Weights of a small self-supervised image encoder: width 320.
Rows from block 7, named by matrix and row number. Each number is 128 + 32 x the weight over its row's rms, rounded and kept within 0 to 255. All counts start at 0. Numbers have three digits each.
# fc2: MLP down (model.blocks.7.mlp.fc2.weight, 320x1280), inputs 54-107
fc2.156:159143082118089115075057152084079095120110092114096116105077113157131071083140111128122138127131134089083150137115073079061076077088136070085089076096090142140076
fc2.157:136178166161153175160137137149167174134166173133182155178171175128182141136163123175154174170164127165149141159182113143130169146175124143165166137173156149184137
fc2.158:174167151144134157136159160175148165131166170147138149174164156136131137182149161151143174182131164144166177189162162168158167144169130144160124138148124177155181
fc2.159:115150144181126139165128166180171181124165159155128125161189152147143156159141134172150134165170176160122160151158131148122162151146114153163168150132149167133171
fc2.160:140158165175179118155139167181163133132178181184109130157157156180140140102146134132117115170173120171103163146123159133208119157106161125146158107174106116160145
fc2.161:175138115183170096155190167162151154136115180167109144117152165104150107136111147177119174151158127130119151096159190166138154150144143139132156109138103167125202
fc2.162:144087073079089104077071115110118095124095095144144114117086114095083131131122121111070076101113158091144146122121079144071094075133086142117084100143129109095096
fc2.163:130115109100165104151136170174139117177136170189130113167172155177135161152140150165168154162166138150126159150156171165121181168162150195171185130145112177153131
fc2.164:121140122106165125134040096093151106079101093128160106152147086162082123159108120137119129080121130163157137115087139098106145094164177090118103140096143138127134
fc2.165:121130124173180161142173176161167155165102134123119131164136165109151122182110111134115180121129113125108149169137145120116121133123168166172112135167143115114165
fc2.166:142144127129174131143174129170137140134177171127156138162151145151137181161166150161141134155145167169131149153132133178150152138132111142154123122153155172161145
fc2.167:119146131126142079125159158138129125164163155131170092098154157120132119167174133122127113174084100100091079118168131148080102134105142120141104097134091139146109
fc2.168:167116142101122146162184088124104158118182149174164158168107175113150154155117104088138132151143101105101114128145118089149114172106117138123120121111152158099097
fc2.169:134167168145174165160142147148150154148179145156168168151176161145164140153158154145154174152146170157151168158149144157165169147147165156151146160152153158145147
fc2.170:129157087129147154159089110137180194123127160135137200183117179145148151133175139108160113129140188106192186129173116113123146156134123102160133154131147183117103
fc2.171:084102136111076076108125139089112112117124081131078087134105082071071132093123138106117102081074106073100107070114111088142132084119082139105078095096076132071076
fc2.172:124080098117106099105115104107101076104089096088109090101109106115112086103117098091099089114083096084090093093097106096078103091114089092116100088093091101083102
fc2.173:070118121124083132112063074141102095079119075114107139133099107086084108114129081113112088122134089107138080085138126124123091082111108090124125120114122129133082
fc2.174:101100112086090117111136103125118082111120094091110098104076124115124096107136097085108086102075093076119102118083113078097130100107103118116119085074125118081077
fc2.175:117081114141146089101156166085101133112092106088100103144141117089139146136092088100074082140137127126093137115132125076158090074080074128133153118093085134101164
fc2.176:129088148152112133163120125143134132160131154180084164110087087137171141118126135154101167136172160091141094073091158121070110199149114131087095147168163093169143
fc2.177:113112120081134136097097133095087077138151109076129075090093074107113122114105125129090125062129086114105124124081150114111112113098132123141075130111074134125075
fc2.178:131082103124094097079126098098132106080094097125077077125096111108083077076124091076093077098103129082083129103089094101124087086088117120124109114094120113093079
fc2.179:140091105118073121124091111085087078093074129097133122120074097071099087135105093101102117088139091109084078109104122077072080080099087121101125091137115139094096
fc2.180:128105089110098074088091093135138102085091093079080128095094071095109078107125101101129125068129084107102107068071117091119108147133109133138135088089113143095091
fc2.181:105160136128122110144152173101176134092151101100129127145137105114093091145126132090152167159091117139134111118129092170172124109144176091150169171157144131162165
fc2.182:113152094162084134091099123131100138095107090126110107127173076166157070175138133086119088098156132071095082072146070118095125058083154159114132092101160125103138
fc2.183:145164132164137152121188151170142121169142173162155121181165129139128165180146133124135130154123127151164148126162149175126178139143166132148166144177160163130160
fc2.184:128137160138136171179146175136133187143151159170169130161164172125137149169140186161131146134140129137154155135137145166147143135123124156159139169131133118123139
fc2.185:099106122152142180129144154157106146179137148163173162160122163138129133144199150143182133117169138151104117119122133121156134140146168161139168169127137126134144
fc2.186:112131073077083086131097095085088129151137104078151105145107155164113077105114142095109109160145106149139159105109099101121158117143061113116120110116110104163176
fc2.187:160130121143139111124103102139186152162184089134175133186168169123148170184154158181161121151156116186180145164117115131177187171156166162187122165142128165141145
fc2.188:135147149130111168104079132150112150158126161142137110082157168112135146148140175138090105111128153165114122094104097123129141096107138137105132165151122081170158
fc2.189:116118113101097128130107115154172178129149135109160124143145165101147099139204098103095178132115150177178115120127183143096126183133136151120144100095116099186174
fc2.190:138146170103177148176153165105178196172178165179122188155156119164123142176199107164166146099151122123144116159152146183183136122123129147158155112166182120169136
fc2.191:120170164119149139158127152169176168164138186123144137182178137169178155100142177185111149128115193166163160148139191137159163146115110133136181115139137127144172
fc2.192:117123173126169114181135117122124150130143169139126170124123127171156132149117163158125138100181116185181178161139173117161134165145164098178168137161144126178126
fc2.193:115084165149141080117147104079066147097145086108133077077091077072119145144162113092130107089094109073091082118103101144098175171076168105095113152136167131113113
fc2.194:117104182119141156153091183165172167179157087128131185102162156169106106143139129176158164114101069161131122149095124138120161173112143129122163114131147144165112
fc2.195:103110112124116075083097104088089097085106087092123115114096099104122120119128095127079127088118122120088095110098087079099131097095073100097075126118101120118121
fc2.196:162141089109107118167141159140175157174145163144129132093117131138173178139167181144170137182098178106131139163157081172170093140141157146089093109171121083149125
fc2.197:143073082121077086107104111095079087103095076116078085079110111133113114125123121084126108132133117118128116138098132114114144097100111082098137078094079100073137
fc2.198:176126117133147074120088076158110143132087135160102183081116160128133137109178101130085101118130135170136108134119108103146125119080121073129110154142083157117126
fc2.199:118147102160134137094116093163140102078159152081161138090093083139146128144141131156133096165165157170111157108117120130138154105171139087118136172151168159117099
fc2.200:136103166129098148108157122144105168174158138148165200124137185182116158098199172153155152121119132131158170168153169151110120108127097141119135148188115182120126
fc2.201:078169101136104147093148082119076095113128119141105114123149142094159080066125095098154079105155101097125124124087151099134148086137123093134082121154144138093143
fc2.202:108152137104100124138123130088156158085099126139130103100111155148128067083135125138105097149089079140116125096133087127165089126142095102093079076111070134100078
fc2.203:101103115090131138107118111109141090154118158110144098141134117121153123102113103113137139146140108097104122119092144111099060083092119159082149141108152142122081
fc2.204:144169197173129130148159127178179167168144109171172147183172170126152157105116135159173134183175139123178113147171144123155128169117137138142148123171160177129112
fc2.205:095124112123116137141068106079120126104135116092144104090132141098120083135079078094122137145121086100077088089134095119108125085106111130100075077121113118146120